Rows from block 5 of the text encoder of a small contrastive image-text model, named by matrix and row number. Rows with one number belong to one neuron. Each number is 500 + 50 x the weight over its row's rms, rounded and kept within 0 to 999. All counts start at 0. Numbers have three digits each.
Before each neuron's rows are labels from the 100 texts, of 14848, where the neuron reaches its highest value: "tokens" is the input token at the peak. Only what is clearly more common there than usual is listed. The data: rendered roads seen from a driver's seat, with toy cars, trees and houses.
# fc1: MLP up (text_encoder.blocks.5.mlp.fc1.weight, 512x256), inputs 0-85
# fc2: MLP down (text_encoder.blocks.5.mlp.fc2.weight, 256x512, transposed), outputs 0-85

tokens: "green"
fc1.190:609462516553540601483518500473514570476463604578402484447552512469587511485512534511544430504456560539502498452546566544513434463523392582535496481495506524462505459427532582396516499431481550540453520486473501530527568455525503544499540512476392466513539514
fc2.190:492519513513560572395471475509534535427408559498546505562433481361513482472519488516445491545454482538435444492539482494343471475489482557458465488519442579525404560431507470347436504496458478555374478457587371491472422466545604466548563490549495439494398512

tokens: "brown"; "black"
fc1.341:528398557521461470424591507549546420587470498531486485510490427420496549571409433537497533417453502450461508494507562463471507545465544466481480491528453449491501601559506526466427536455554491566502483432515536527510523618460460485469526376497442501456537480
fc2.341:453494463506511643495545526526440479507462500484454464496419479525492533535558535566473462519524550504482448484465509452443459492490471468583476435494450432447490522511407487511567536539510487482567484457480495559464461429395504516515427536576517474558468407

tokens: "teal"; "pine"
fc1.113:593478599536518530483487465520512514457436500554494529531578556463548536560454418460520422541412557497494470558556623517531500480458498540477485559491539562440554464554528552516541420499577398454470474512485481522457441522468602433527461420398512517524527472
fc2.113:572477580416512562554463444504462555501531528517450436583515490446500466438539528420430467547524441464507414451590490519493516427546491544474506410570518446527434471405523502482464574487556496481545384383621399445522479539441610518584556562455466461517424466

tokens: "red"; "purple"
fc1.179:563484525395497447546474481536486534596488533525506489422564471528570535512575573467491437543573453536532539486505440541474451441433510431443469524543521522596565540465489533504450498585477522510442498482512532545444520484543537441537519479520454452523566636
fc2.179:443482513559526389423519563550485530456544535547595510431387526508552500528431520492552461595465493455424457461522531463543490504570525428515539493490537518548418550470494499576478523525488434533482583536506532447563546498480494524509567502526591535505468499

tokens: "green"
fc1.94:549449465519409594433534487518499532506521514495508487481454476550528557572497438496472511492494502490539522428534524557373559472456520528541449516427391515443501460523556540467535472578531552561441584444500578519544586522419448509457584445460551502481481496
fc2.94:504524512522593476513513496509549533464491441440523458533437500553428463456619537473491481574485485483459560486518544491463516479542457499513482510581432551426473451520422489442442620497509539545509492468512401533567475490464417447436437557538488523550455494

tokens: "barrel"; "dog"; "house"; "and"
fc1.290:499575552550590434459412530655519528534612545531489492469405525550496429547531515564519505500460495407510567446484476430527433475427467499553471533463472579548489481448517523493572561618459515534462474462502580500447505491378546400545560571442485426478507418
fc2.290:490444613522516490492534625435539570554497463444590564535519469466453456452562497477505552605446482459503599481482493466509539532460476499467430399501501496464554498491464439344479512465529560464591514427496564475566518559451506574433517535458427568461489408

tokens: "yellow"; ","; "lamp"
fc1.443:538476511497495462552467644496502477506435477477505529546459495496506540490538501507569548514532547561466574478441548504442482483495548542495521527489437463504505494441508522613494537502532529561547573431430502564536474483626464460495480505473458493535533390
fc2.443:547540519476532589402508497508590520552505552532463449443538480527570546580556532488454534490552488498573486478471496581530529421425509503475471592504438502504541543469595458468517469484527602506426418528427512528536516484525491543476514544596545554484405513

tokens: "yellow"; "orange"
fc1.171:538567491413580483477390529494469429534516469450514500509562514350511464527486463450587434524488472482565496516493516521393524469511522482452531467497522521587547552438506494531559482517455474537585519535426532655496519555482479540458479422524502529507508597
fc2.171:446473497400464510529547437517555610501464459522370526487587526544487471537504455519541513580525557473521472548594558477468461559555529417431404544541547455586496486592488421532532486526507550450459433433431508435497556481499433526530497472521471654529626455

tokens: "green"
fc1.22:536508506413529473492541560458531421382557462512500553467379574591479468499560523437535472532423505443490538443573513479485486502500459599444530520532441533518466460578552476492490448512484484497528460461563490546430590414462498528513467502412588513507442549
fc2.22:448526438486582515495421425450481466441440499565523355505559479391593527484479451487492471439473538497503490531379507533663498531468522430484479542496554506428505437499508590495433469486481540432425471544448431471577457597527596493582485504558547521440452408

tokens: "blue"; "orange"
fc1.397:511441426478486552475553462512512548443510453532476457443523494479479506504475483466507490499553451469481447538390459493478448547528524519546562596496468571528452468459503524439497547476427457497537496465537435592566458519535464546480567487535554420493492526
fc2.397:529497527479555464524528449503533398503483570581545517466437499545520423462501513474543498490538530438465452435492522503504577499515441438557464526490521398535503488406585417524554522564453516524494556487474500532488436443551450555508618565580486473450510439

tokens: "that"
fc1.225:548459450560472542443538469545607493577493465448518492549455415441522475547508524525528548616573498419450506514536434552556457526543487421608483491547469591540549505531436504496528612523599515554440493554402503487502508481512441503561536483571483478537594580
fc2.225:422489458489484507538493584538477482508428536460427394502511564542488611500575542489461517492480539464491504526423416502499503438495520472546506377520488433411440409475552530505541614419505506533463489465419421525463536436415478411502448491538452424510564505

tokens: "bends"; "an"
fc1.191:530389506556590458466516563550582546491480519501537455520486460432547460537474523548482566503521522565538567503491522495466448442423568569480512500454473546441577484498462478514540471409507565569484475504482512479446451525605480538496445476532508501489428531
fc2.191:509505430465501438504554500475511499484504468495502448511531531493522422511511464508445517518422515457387453442482454520499473497420565532481516564435458615508502552556549527412473550472487606460423455529526439490516487497512591519507484508483468429620498661

tokens: "orange"; "yellow"; "red"
fc1.153:529591537374479562469502552475493566572528461531497460551553565448498490555493439454468455484436533522537506534503487517505579550469464449473410484523519551480489496380583503516464500498535499453466479458526611526498435474401492508520575534475442516465456417
fc2.153:528365558499517456472513518473526546520525447530506488452465474617472439431472546451422487482461498563540571565561514463595493496539483546436548474527547490475565534416480459489452493559511468424631460415440574402500425532572534454481462471490424480531523425

tokens: "red"; "barrel"; "brown"
fc1.93:454574564555475505457421558439517481601489440502562526427573494523536421563400492565420509435465654535479492559561520523583508506511502500553579499507534620491491511522450498491548417561543476477465454526511593434568469601479554497487514470576535567394438549
fc2.93:519394502529561546585528463487460480533525508588522493464508561493446545448522534515504405584487456540494506468556527513402471547549484481548509464450486495574531514525433480486569602446511422510475532525405589527471502451502596491514432497477534518489530392

tokens: "that"; "and"; "<end>"
fc1.145:459490548526485610503570467398524530614473471514563485526512375445516360475478484508475516567512521426564391524499482551506477566476616470499467437471505512532534432563481469398490577485504461476502536406469432522612488499488411457557445429548535495401593493
fc2.145:404584482493634442517477414541431482459438549522465442462468506453510504533598538518528461512495511475464518467457522570465501497542479540531505442556471402405535473474467558496523556397531508438549514418460510529509496444407497486402481518477574450537482431

tokens: "truck"; "car"; "road"; "teal"
fc1.79:486400497413410500497509524505501509389484573503560453522445477464502441509388516482549460447554441520483509423411431621592527530489497471465464531550554502447451412554486538571489528461440498452453577510441443533548606520513451539484605517509505589456556556
fc2.79:524416411563490620468494490568549346497506517492541549508594531526477478537419520499594480547519541591496402449499571505516611560446525510525436571594531511561520400497495459398489464481527449538462543552535512448535518493510459458489465443557445470458438483

tokens: "red"; "orange"
fc1.251:501591495559377488536480482451510500554487496605390469548479468464459486432467609511545510495467565467469433418484531513454512501464495495440492473504500559507565470413496523446527538519539538488546510557525510481478577407457520588510546443502552455466479573
fc2.251:495458494501417530623503421448510430464541555511470457467523504484567463468527451442536483429427564435518593589492448508532480485447556412544510453472492435487462524398474455599497494580569504548591522421495543468397457453515509423416525557504485499448466450

tokens: "red"
fc1.178:541456512506589436493444489507549433577419608529431579479536464430455436434536574460616509459539528497466533525507463496485542428527469480516551523510549522478539552484476446511527611443496471584472513473511443584528437573516537484519490491509432539591484540
fc2.178:528488524531462413467482572560527558501513516559548527528459374479500565490467502569480499539471542383492467544553559481361571526487596451454434402565556460515503456528431490510507526495456521503463542462546408421628561512539538511482499555529414503467517618

tokens: "purple"; "red"
fc1.306:621473481555528462409543437503449495624432541550516416499496436444561485501439489487505461487494508518545518488472493545452507530480527469553518503573542453477521603448515398486474558479534443496573561474485579472568534665481500481498594493599494520514514582
fc2.306:476528569564422538536516506556467568515545571542477552490487589554499487509520477550522505422576471489620487516502499521522482405649496465440494479558513465550461524472461579510446433484520462530482612501474521566554483520471451485525442559489489446518473359

tokens: "truck"; "brown"; "tree"
fc1.75:474517528444555479446451488475386493529376531499466565551392444463506543592464538455546626543424507525542594475595421463502564530465534368498518447541481492514456498511523469529550438486482406517497429490573464554509489473525496495554453577532500438556504465
fc2.75:497539484489523508523452510564518483435533458525548559559596444484507472450394603529437486459597571513493574594501499508487480426538590523414536479473447503558545605557514404613496487490456534497410466509541432526554477598482496507476438544445430575448430595

tokens: "orange"; "house"; "lamp"
fc1.197:518509555433507512454486533564452443494574453552542490465483531542527471542466476514573601515436563501524592505542511416505576519527524533419429488521490492430560540394525481349572455523431528506502519529535519420515517438455493502500614575440496481537426548
fc2.197:505437556539554513545470537474517486503480456476539572506529466428366541475551556495498459486463544491499485503547549483558536498529561423520572474448501579538540544478380443474460467501489520550596515547594540522461589517485512463507511518549456592446528494

tokens: "purple"; "pink"
fc1.398:604538571448558543432446543513442532630529445471454488497441495490509443463513459521455515487512642578475423530524618461486560464492481471522552439542493517516500541511477446526454502481510568495400499502533553522408380472407589543545539521479512500488475559
fc2.398:478452506552552532625463480591502585487517522547500443471468496533552514503469589546441554537509432536523586549471432493532484440572536588424499412499473375522452534548387481597510555504448447452569460434426478485515482492527479553529492546458461461449528404

tokens: "black"; "house"; "pink"
fc1.119:475523499551505447517428554450535519510513450421501485494554537396504533554483533580474554535488412491451514510558485440587591454554478477496501482514568472460481495457547481451523447539503560491519468445548557489426425460489498516444404510525431503565518548
fc2.119:447539527504454533522568504550498507570515537445481456458489586436532500434580467507473549537529535474516464586472535479617415415501597445523553557547519427439452390491543496529533477500587573556486473464547570420415535487587434486461546555447537478546494465

tokens: "tree"
fc1.339:481513509477507547490504568460497495447515617486532508543402576555463508473521518542512407462510596416575504585497486394585519462449584465427489544532457503547522558492514413527474474491538479463526569560496407511480528500539619547579507556585487414454478525
fc2.339:454439421494508539466395468431457536451529465476444472546374573462531441446507483467489447415525522428544542529490503482550554510456491494525436478478374564514526536510472500560522435494469467368526562580388407461540534537515510512674505465462552445533409519

tokens: "bends"; "right"
fc1.375:503528426554592408515534445451555473481439533492508487553403517512499508416528468503595605457505527483496494430451367512526494560606478525501516565497517551515528361485470490517438488509457458459416506522387452506432519461516520488548538483529372493548465548
fc2.375:451478507533470481530518521497484507523436509468559567589456569458467559470434435532470544519525565464440513556439426490546531476585520552515534459569467510543522493436500546712514512512565489463474477489520420491562499543530371486432496538519467497565492560

tokens: "teal"; "blue"; "black"; "pink"
fc1.62:514450561546499497468451503524517521433487472467529565535568475575442511499522467493522478538439464345469516522446478426555505481502502429501480498451487390508642401493447451490595488507511491615503496459486531499508532529475524455491504587534457548469486531
fc2.62:523535473517419591549454420539540445556566463448484392534520598519465570437508492564543445479614534434511513546483496452585488371529568536541564485527543463402436527524530595485537546529505507551533513473536520449487449536493434398505497533530548558555401411

tokens: "green"; "pine"
fc1.269:512451532546567527511486453584472519512438491506418485575542480478462533461463667618511482507543532456510427471486551436484404572508469497489589496510482611459497473501517522501535447459525556492566465561498507532549507434519509587447489473452469517481463506
fc2.269:540510562465501509447489535526478447528476482513530531540447523456572518492560458428459386526434496546442513514496564594394486552512456420473449534398521511454539503551541505428510563458547540336496488444535538484417371476456570424515510513452455453522484679

tokens: "brown"; "grey"; "black"
fc1.307:503369551594524532528567445443484510478429431522558540504495536488470514524532590579527577622493417490501471509582451449532549414501484477475504489525451479511474494464530416548505547544490534530503525397565526490426554481519538485497481476507466518535459424
fc2.307:481478482550432431438501553469486481519482488511554596456545482524534505556615487490538388579477622534447421479504541449497437434538488587455550494540438509548524519497515647512486448479465469571556529574499537492481484601494498481429419428503501475469551493

tokens: "purple"; "blue"
fc1.85:478445518536508563499497568557498497538531562485590432490588506552514553554452524494449403514472463631460533515549538507475468503483466498541535599495460549494511541460442476539474468527507516551455442477472447530440476601403628480462441509450437472546493521
fc2.85:542463562482573512498485569517538606582540479532457474555423435594454436434515553480474529471463499510570498522569532539508487422555547605467531500522494533577417524489479503540476498467540531558475410515500412485499534504405490505589478591465509461555438568

tokens: "tree"
fc1.297:475444513482591469488494581492549537487499528506514507514388537526465369485474503591469512440496466555465517520540391511433521458548491476513424484540562539498481487481566489554464539477524475508536527488451384492461477503544513557474492547473491381421468444
fc2.297:468420598549509532550505570486553528580578504484502424512507496467487449503451467504542467564505514466503520521538559521439577514570454554552496476602463496537429484486470523530469407561561516571465468531552385507554563517568498463500438574455563476427507458

tokens: "purple"; "blue"
fc1.296:687554499404506517518527499550505588551452500463441446511517541537576544459444500439475526474479462460599539485483409511418551540447484506557538573492521481470400466537468466514453483512528486504535441539480531504539542591437582491569520532457553507554489503
fc2.296:549480560505519488438495518453449538537461411545477474539544344495516445432484507473502484420467559465504490507523509522422432443571406547380480439533513481549438512531456468507440493508539542528409409450538447532560568618451569564510492526535481472505461575

tokens: "a"
fc1.13:519538409520529518588448578496477472463474615534569500468509476484534496544503527538484572497443543553405551521469503428574546470447492476471536529497443539484568493434532472518596462455474615482516487475567485499482412544464479498432533571477550486447493562
fc2.13:520475434492488383501550486541514443513478493537500495490455568522510485494510510509442564449445501526491479425482498479624429467523560482436521506476428560528534516517502441439503497460528654401490448480544469433541538509412530516539526452456490521529504682

tokens: "teal"; "blue"
fc1.40:667591502479518490464522497544529587531486538461446493476554428526452459485569427466505470514516509448422518541384452425473550485566685503524520536487430511461484559452520475534457525519438513566479497511485508516488524398411426530606490517462460491485453571
fc2.40:521536616387506541521490432461536490466540548468569419597495487426521492477517501513565493510516479456501456571510495521551434457489505440515590439492545514470534526516557507555472446512426467440412462451492467518552502566409550525449489575515517549490381525

tokens: "barrel"; "red"
fc1.192:541534538461498552371412454583441582507472572492513519434448519485478549554550439576467484470554539566532512518483487512442439491436450404432456499527460463510543517500454532495479536492481442558530505469658456548408510561535515581474439572497467451481509481
fc2.192:515495580670458496443467529509495574499451457566449453438474445537485448557463565551585476624519456539465432528450485536385544552481509442472464482517467455534497583508478560549547482485464479501534444477475475513550459573474514509436462457475524487487473519

tokens: "barrel"; "white"; "dog"; "road"
fc1.9:440545397474572424505493472455552489589433546424456477566463404451569481521536416484469556416506515532462584540483534523526534593515475504465474419468480482397530501526497481486500461417484553536398417430432487472454472498419539481531440561466452496447434504
fc2.9:574398534463526530466604455470438525523538483556555420554472421442499469413517443529487489581478417477434469490586531460535507583521484517564575500495499493547474558518559533501498621468532526449478516503486524483524507465509511456508551448529547460423444510

tokens: "that"; "green"; "road"; "house"
fc1.292:430546538544520506478514493549619475408560496526417468583532481589529551436471560458611540495465466489514533516412544531549546531524531503460498426548533541458470362514524524454529496612522473485439561597568510423527531500481511557506492491514374529495612521
fc2.292:518527480405487480559543545517511488535489486444567565464458577447388500481645510537481447478570537563495546516614459555535457606420479459520563531486403436510495467501543398452558397509404516534498437546585520526442457498466526461472515493490456412512579508

tokens: "bends"
fc1.77:525619453586520508466573576404520366472479511539498511520393563529501597497483497497505565526527448549440424514552509359599407549536520464502566507467471486424430469537560539547615569477557490476514488483489411448533488502560384550550587572531462520461525540
fc2.77:473436459466501549508467415545431489517495540504468460590447537460504547515491462532503538442425533464528549486438514534479514534495604579543547580534418456514479541569468400520490588501493588482470367474452433509425542468485519455562520520463536482585401604

tokens: "yellow"
fc1.35:544456461454483514457500431553548440557471506523513413443588497447476412432491533520673532577460454448564503468526531464478428431486539563525455502481551511485465502470476463494546426558507525541529511450387529536473488541474562552533494445521514546484495642
fc2.35:527548464544487539485590432547563553492517513508560459456599562482448461466484402544575536540534627456550505568528457443526515506631502349457418617558585476505359476523441434541515393454526508488451450453457454555516572519516427526505505521529532590484544530

tokens: "orange"; "house"
fc1.237:518547534492504537535454519491567488519491454580582553465490461603371421514549550453550425506501520466482458495456470478507497430451516485511456617580538481431569540468558558553425550518460510515550489388606582431487501505557512438393517506490566534477475496
fc2.237:560459473489506457552487505495497486503552483534591424456485570447492446545515460511494408417445517463579498499546514447558560436434632534407482486478540568477485457473541458520542477538486518508582456547540560528544511468569489504517497585567584468566428419

tokens: "orange"; "brown"; "red"
fc1.490:472537439522550493394519504528490454547589470476599523463523472418547464539474519484502522546490571580511530485456460468403560468603439532461527453582525545502515487437496460415513479483498422454375537515373458479537470438496519600557478482544394488461545556
fc2.490:440464491465542502526476545505489519431470503463427477495522541575455492532458515456422537499463512448539482547609434450523422461507531496538533494549509476495615461608439535553497524422555423625381429512561495517461493505576499482481557521524431531526583517

tokens: "blue"; "teal"
fc1.500:575430524499485563543575566471523578364462521545466516544518501667497436507475545585585492476582511549452505513486554555493454521477554518563433510420493462498426550485587510556446461442546499525537490476471448481462455476564533425425510508423405503428566532
fc2.500:540411497463497555530540547523449476509453375550538530571522476536520473494541459602475449506549496561484534513549490493507506544545604571537449484608479537579423538485434528505534536507514413514356483406547489539552620460456591466501496522561547473477440563

tokens: "that"; "road"; "and"; "truck"
fc1.256:568571514510497568535502549495450480545487481454541524532495473409516443484470388477424436500423511483465517544521484521457461579471498440543464509543531461529515469429486412542594498502520529529469445532432594547489439646517556569491557467463536464486498410
fc2.256:498468525473567502461522417456482518487435566472509548462501482536457471484616519494543501553509554498400453469514531514526590485485471459500481506553453560483508411513417507517507442459491597565473514519453521510517417495554536470484495535461515496490463350

tokens: "tree"
fc1.511:436502440500595495516518524451564523500397486429431482543431474610386476499551598428486485425566600510637522490477504475509496520576498519467513448550386482476490539549454545502515472538474369478524541449569385511426446424426481447478542561516463517494470534
fc2.511:527458521495505514507507561405529477521505406584496505475436437509538444417531507406536468483554579429498510535526504559502534567609509536561491511523444562555536549514405525665470474594539488491421531492496350560523533534482591521481498585417516456482537554

tokens: "tree"
fc1.324:443516505438490546457549498450468518538469419511511446593456524488453462496418570459555513510443512496445401569533416454535595557570407567489475407562558494426401489528416514477474489509454490481456495576580453410529509581472462536515373485437571533489525482
fc2.324:571517605562480536438528554506503521599499503543471438563496494578493422459496480468481510419560490548512494566509489555551449428615441612482537458397490474510519459566457440536490415536490549520494487498540417490421568484534516546582493558480517443388460459

tokens: "bends"
fc1.299:490513461474547523461497492468546422436467460542503415420485502477429539434481497495544518472538493532487550499431464505443513474419541525477413530567452478524562607542552556436471563441524441532488470408485428486485525585489495458452551593519531464550506595
fc2.299:454565495567486416418454590534526459537474540508526544462531593498492515591498474499436556474547587564503421464524532513595564516511579399549499551498463466487465498545540525458482436474489529503511456556488449509550540548561526519509555538540445504584481614

tokens: "purple"; "car"; ","; "red"
fc1.494:506566460515525553583402534563473528544417561530559399478510526522436526507476547535456428464487488517528435509483420474463524507578561541565415457487517513504490471508463476429525416535381467566466540501493471547602496464476511538461596458475429502480532607
fc2.494:504520488526485613535332535544450500492468502469567593520571493516410499533468475501445575544413506529485536528464514536492511552529509495464588528563553383517503505461447424468571498477454486503451492495436494486433571484468536477499455550547504556496400523

tokens: "purple"; "teal"
fc1.343:514472527542486481422553485607492513528485558514475499532444538491453543574448533541423446631549541582477444478498551548507461541549453470548511512561442508500501437446467389489477518534611509518544536496452471523453456460527434404565544538580545460513522510
fc2.343:521368531543499533553580498418539490439517549472559504510407510577515502489454570560511495504542542478478518535524482527516430444580525454465539506592467553525562489569525582581430501473460547457494499422551368377503507579473510487436566594482408489487483463

tokens: "green"
fc1.71:445428458449455485472503422528565446455431502525564545554483573466557494465482462464648533416528447517563542522417436450587625553539510617490532483478494483551430597557556440451478406468537580508492512466585507556532543507542452474499432533569496554461486605
fc2.71:487522451455439520513578535480521487438557490480557583496455496499434471501512440444591487534444575542547530506484580479668482502513528517579467549502511518492417508521473391530446442464518435458412489533488416500549538450526472500500514565562539524512486455

tokens: "barrel"; "that"; "lamp"; "dog"
fc1.338:533522501512520512635495486466559467456500454443484459508491484563483513502428496475482568525501495467518494529518477470511495547486503561519520433523491500381513399572477544529530509448515552508603489543376436508503482582415525447486602593508508473477373547
fc2.338:541472437452435461468569449413483494467469522469494490558582490427487524523516521438460432512558545543503468616589465403562538602434510505510430569526534529515502536588472451654514498535414501497538537558487517548531545608519530572515523458546412565565483593

tokens: "bends"; "right"
fc1.152:540532432529514501495508474488553456419479516470512468468496532538469497469493488537489613535512459456528486428483445433527483415579493526496564546488465550430603446524608470600447430512540497395499483479517552475494443516443477546510543422472517437541510589
fc2.152:541505456456489544563538456553498516480509530477578532536539504514445538504555502513474531515456540504412493527447445471575388401505490570479516422544428509540510519375507468722496578540612546438464496422538449435522539518536482474506444514469493536494464539

tokens: "a"; "lamp"; "bends"
fc1.163:396547517568498506475573566572508445513549535486515502590422592467549550483476551491556590508516528451467474453439499420525475524577560542460442475537592520513471484468478610465476484553535522498581584471479423506506506510540488510432393504528524498509420595
fc2.163:448485511520464578442564419436401543532445508512482510555547506488492448531439476542564461509487481528489513417627469500559559452459496529461524555456434431474607560457505414522451447457520533475497473515592445533486494529482483435505438511525499427436620541

tokens: "bends"
fc1.484:462438461425487394493512512487593456489495579484517476507509513502472559498444517519436538524476576454553375557453579428444418515560435497517528539544431471454524541494411448566446545481572446427534400520474490516506591429464509481554560485504620597496538525
fc2.484:633552460449547509539523516455525474556534451609481526487511495545478455546507527469488522421441464469611525528584625474520547559511565477459512499528423555591526504558492471534513535449491589541442449461465353481467523444447491514596489566512540509516522508

tokens: "green"
fc1.205:507471550557541500580512420620538534488455528568542470458432470461455509431427532512537457520469410512566489460512534571455483520465437534548516439522515487419476576432503526529497505384564502485480428494454508440496501375496438519516463510486487409500458500
fc2.205:530417489485535505501456539507521468411433569423449540569566484405487397430548533529474524500482479479408459459430520467498545482498460589400517565498495438471515406527590533405529626544528535466499471605488496511534505575421486497502476441576518551529563453

tokens: "blue"; "green"; "teal"
fc1.369:536466424465523487551499537550524472370594550470483402568528542487465577491545556444447440500486490462513461477440582414569536487474496536542544532460490472459438429516550515487514517506539570482510600458541387456421507426478536456518491491496566397479490530
fc2.369:497511467500450496541509480544467372460363550452505518408456529523512412417530533526470539451470463440494481473505459401549536491547607450535463557463505571477498459455519475554509451472475562486404471451485519500535512432550576469470504453516551530482479462

tokens: "black"; "grey"; "brown"
fc1.458:540505462458459422501405528549482504602407460468489487503434439289489503494496518442505484412471475562481582478502474504395524452462338525591576381490447504444584471509459473475433506476525496507504451494553436568504465530515547572502497518493402537547491452
fc2.458:542490585450538503507552479501427520500480480406459542536498422472496527520486570456482448584421505446427452516491596463424577445323450417441529451568377524539449520511612493583534505469407476565554459481379514446508434480480491478496526522504460507506555581

tokens: "purple"
fc1.74:550510505541579527455450508650397547525538501493525496492478589502499452476487483486491463556485482457505445498512413546439572510533545547592544494452448589470565451453592402534496429499477511428435475541542527600568578523465472516528512473479431510480529584
fc2.74:436496489467510600454378603553446501460532472502494552510552503609464456582522501557412630492510541555576460559520532554514422545478561466504492571476489475463500458579478477499505485507443491541425445577381499441437573540455525453504366532496593586494453492

tokens: "bends"
fc1.250:453500386494513452521524582548433488489533528505495458486544538483522502490540507509481542489388545603507398441551566496477495424440605516432559548495429530412402502468488410454544505500536515572547455419541507435556463548552474555568478412512546572491483595
fc2.250:488500371482425481444515504545469430486445496461595548474522544488491505546559468456482595508416462480461502451557503512607441434446597500411492571516479539607442531547522474507540542431511552469486466528408491450475517531456579567484488453492525476537498628

tokens: "yellow"
fc1.30:493469490542602442490519540444445578506458467541431415542472551537527523590544403506531466507482556515462571523432545520403475371381563407395550556489424540565533612488480497521484510527486634577526403434528558521505526475483505470536517552446537461498501468
fc2.30:571602491575501466470518471525533527433493474552503452480608464372486454548484457522570495547479561497512452565560588512392430511536510454483478571494500568514475546552460474535448490508468504510464520461559429504525507604584473501498487526491502495477450640

tokens: "red"
fc1.58:458507612477612433520392464445461558517596577550491454527498567483564475529580461556506461468474563442394497506515545464494465516445491502379482479516505514542488493553397491584474589478481518545522525520496492518539492460524526481447491512474388438445506525
fc2.58:545558480494452482452395495480493451520546489536569546464558533495457511510467504504469441552496526440422425583535537385384557510447499505535480541469526453482515551530478454535478564438494481573460547478515509372558580555512519451439448512490526422496445604

tokens: "tree"; "green"
fc1.380:444513545470487511504535604550537563454408511418457475383408452544475484516522481511537469480450443517552642486483466539489545459515549620509510518547422520479497467480548440523489480443557549536521534536544464542493558520501578501586514519492555601538539480
fc2.380:503422463393571516450499533492505436502524450481528584490461474494476533421452441411514356478516475443591564478541550567488457464507575559565493470485437486492525498592463441458515529464447478516391533564512420493601503588488504432510528447541493395448475444

tokens: "a"
fc1.464:562522431476519517494462530505508486439507540516516538492475569527522526550555520500465579523421528564491518505467519472552543494420536471429519482468452525509622574464450464464575556455505641458560425388536511500506469474463489503484426403519571511523571588
fc2.464:585443436495490486461531529555527479509453496546516518549509519574551543559504509463491592494420520429419514458524474505581493418473541470443521503477427583541532484515517513495527534488487652441490487485514486426434531452523610519535519407495486537550472628

tokens: "orange"; "red"; "brown"
fc1.89:522405438478460522567504548470503501385548511542491500565440516601579443474449456570516562509448497587574502461522397519586480458495557442442440438528523517485501428466633527483505512569470557528461517475484458483537558478509420511567558442482552458471515458
fc2.89:496504494540554525492453506468469477513492550487541489491525478467452495455566459477521421579530460483511542586575358512504477620478511529457459561539469429603552575378444369546589536457536553446522444444525565468471566533503537570484476477575420499525454487

tokens: "green"; "yellow"
fc1.213:656477505471564544609522439534540485460490505556437564436507540523456511381373516548515595517568620577554441534473477549441486563461467376527439456545417569529476436604600486476500516521443525490451538471514413561551492467447475576473488451467451448543519573
fc2.213:584525523615508505492598519490567607430424506553444485422553448401496511467478533492538515521549562601437436415472561532493606548555533415597528519567497538429549489468468517422515424541489500522574486533455516497503506487403557463574597426521569424505547456